Weights of a small image captioner.
Model: 11.1M parameters, 64-pixel images, encoder arch resnext, encoder norm batchnorm, encoder activation gelu, encoder depths [3, 4, 5, 3], encoder widths [256, 384, 576, 864], decoder activation quick_gelu.
Training: soap at rate 0.0012, 2900 steps, batches of 64.
Data: trained on rosettes with rotational symmetry, 97500 training examples, 1.9 epochs.
Rows from block 10 of the image encoder of a small image captioner, named by matrix and row number. Rows with one number belong to one channel. Each number is 128 + 24 x the weight over its row's rms, rounded and kept within 0 to 255. All counts start at 0. Numbers have three digits each. After the name is the row's rms in percent of the matrix's.
After each channel's rows are labels from the 100 images, of 14976, where the channel reaches its highest value: "top examples" is what is common among them; "patch colour" is the nearest of a few named colours to the mean colour under the peak. Only what is clearly more common there than usual is listed. The data: rosettes with rotational symmetry. In brackets: how many of the 100, against the usual share in percent.
# convs1: grouped (16 groups) 3x3 conv (encoder.blocks.10.convs.1.weight, 288x18x3x3, each kernel summed), inputs within the group 0-17
# convs2: expand pointwise conv (encoder.blocks.10.convs.2.weight, 576x288x1x1, transposed), outputs 0-115

convs1.282 115:136107150125156143098093136116150089174161141155125128
convs2.282 107:084064132137140094136145132113124117142137100149089104104166095104125122101097105129112092062106116118094087115139153124139134157116136128147108074144125098136108137158119111116120145132113127110123123101141130150123106070122090115091107169126115103128149105101093142115098093127094110104083116122077106129123145129128140113102138104134121182114142
top examples: warm (97 vs 13.9)
patch colour: brown (78 vs 40.9)

convs1.204 080:143163113159107112098157148142090076129112130118118124
convs2.204 096:143104060161122112164124108119108132125138159098088158119099137126145150141139118116111146126100140127110155108162103127113151128093102135104117132131126152111115086173114137150134107138154110141140116117113099131105150130142102144114138137158175108150103157144129172147112123120122129111137128143146119095098129134122167141153115169120162125100123
top examples: cool (61 vs 14.5); four-fold (38 vs 12.3)
patch colour: blue (30 vs 3)

convs1.223 119:132104111129132145137116094140142091075085157124115110
convs2.223 103:141153126125119120127167128120141148126134148108161146118140155158092151119108117122156171147189166146135147140134173133156107155132098142138114116124132152154138143142127166162158123120162108138183138134101145144130150117100128079112154126092113151109130161104145148125133149133147124140142112098157130119132156151117132129126133131079181082108126
top examples: earthy (61 vs 14.1); three-fold (38 vs 12.1)
patch colour: brown (69 vs 40.9)

convs1.272 114:134149102145077093118098107124144123097111137098147099
convs2.272 076:136124114147153116124091122183169139164178125112191101152148158111129098114106140114127195105143160098121154111147072120138159168134088118136114088180123149123127134104154128167109116147117132134136143151174134163117128150120147101141125123124143116160099156148164118118182115169099140089131155136137150114157135137156139123123082093136112133152116
top examples: vivid (45 vs 14.7); cool (41 vs 14.5)
patch colour: blue (30 vs 3)

convs1.169 071:153176164111128108147110164140120117103113102101124099
convs2.169 104:128118157159167122157152145134149144166095105141145098145111137126139132134134146114190108177174149135116119139129169139176099126132148123105145123203109151138112176164131164111180161154128122116123141102147166138098149150104118129084125167164107132161120126143125090104111131107114177120140182118160082120154141120108136099121098158145169137158112
top examples: warm (97 vs 13.9)
patch colour: brown (76 vs 40.9)

convs1.151 133:151096153137116156111181146154118155123169138113113129
convs2.151 093:164133112145146119124118137159148130094100152136111148142121152116112118151148099100118124100112160128095134149158080110117117169128116129111124079137132134133113118109098123139137121124160124148120130106102075173159106140129103150141096128113162119132102129136137161103106112139133168102102133099150141159091151156128110132130126126156166092150112
top examples: warm (97 vs 13.9)
patch colour: brown (75 vs 40.9)

convs1.41 070:114124103081153091126187141121140099117137141131136141
convs2.41 104:118107132152100140126090142097104113116096139130093149131152100124141126093115162119162114137115103136111120151129125064162094133125089041107100081103155097147097120126144116133123138125125141135120149140141124153129142149151124111159057104099138106132130136145138108112073111141137112117160134086158145128119143110077149081130123127118120149163131
top examples: warm (84 vs 13.9)
patch colour: brown (75 vs 40.9)

convs1.178 134:150150112132120111171120133113162128141159128179156158
convs2.178 098:119136163123109170153165110141137133155145140121125115150176142105134162138145118136116161153147136100125119119109148116089106143103118121127133117124118150144149127102131140085137119157152155164170111124137145129103088121141130129136113125117115153072123112108102098091137134102106095139154130087164094184191120080126148129156117156161131132144134
top examples: warm (97 vs 13.9); ten-fold (29 vs 12.2)
patch colour: brown (75 vs 40.9)

convs1.54 153:133106137111122129113146155183174120105126160118142161
convs2.54 086:120132120182152164163163131144082149153101154140159126152082134198139127176128165111129118151158143146158153115165174112114137094117134148125119158140123114161151135151126122117113145125155120126138134124143133126108170159137120113130123164160185111142148120161156123112129161153164116141137122105109098176064158139129153126156132144172165159138167
top examples: warm (97 vs 13.9)
patch colour: brown (74 vs 40.9)

convs1.87 094:145116129106131143146154142174162180140119153117112157
convs2.87 084:116131105154119085127183135136071105117104170162127134147108099128099108136134130132141147132164083127106149096130141159151096115136139144082095135174119147139112136109077151165160132091146140148096103115101104126162144159142157126151113121094133126116111086065148093132112163134137170158139125151159119142108148115143149150145121158144145090133139
top examples: warm (97 vs 13.9)
patch colour: brown (76 vs 40.9)

convs1.79 115:140079147131146108127108170137150140136163173137109137
convs2.79 077:118122144101097119142149130133135144141119127147187109135116125078117177105138114157139133111084114125140140154160140177126123112152198092164107160167096137141090136150124076163122123126107169053123112067124128135106135084089135150106144092138146058122159147118186155133143111142100166139112113136122125120097143121125147156138132154142135154134107
top examples: warm (97 vs 13.9)
patch colour: brown (75 vs 40.9)

convs1.181 126:150136169115121154146129112133107150138128183102167150
convs2.181 094:167107103140121107137123159135106157145130137128110160117142124156121148169150165122154194163165139146128162106140126107127102170121091117119124132099136159125182138126149121131157113124166124151174150130090112127164144155162135139144119122140173178102140114153150149128085140163163135128125164158140174135144162150128141151157165169145147108152140
top examples: warm (97 vs 13.9)
patch colour: brown (72 vs 40.9)

convs1.246 085:106106122133119170110138098141124122060138137104134106
convs2.246 114:146132120122119158128114119165110098076145092131119105110145131124125139112144114158072113091080089117175102144138110115088120124116099130161104116101123112146119145153120086130107106166146169113144110103125149128122096115109122128126125123148106099122113115089088120152108108079120108135148106127127163103152083100139116103107170093137107124111127
top examples: warm (98 vs 13.9)
patch colour: brown (78 vs 40.9)

convs1.29 100:117107152111095127120106109127082119109135164160083130
convs2.29 090:152146133116172109147110126085154137137113124127141122147161167166153137132128161150129099138148119160135150157103173157122186109107156148117155211120104138142139112118111121110118170124136139149090151173111139091150121133109150113129114115113151202176130093144146140110131222142143144118120097148135133141160161101137187136149142167099141097162155
top examples: cool (56 vs 14.5); earthy (32 vs 14.1)
patch colour: blue (37 vs 3)

convs1.250 073:140112148157155147129135154094153120142172101109139169
convs2.250 088:145098118085082133144115114144099175132169127165121103108128106164127066132150081146145139132138133130114177124132159133147137162157128145121120164119169118078175151135110129104152067196132100168160122169139116132123162142151116156137149117132149146123100098140175119162154158139145131133114114138124120132098113195117124136148128141133168137117136
top examples: warm (97 vs 13.9)
patch colour: brown (71 vs 40.9)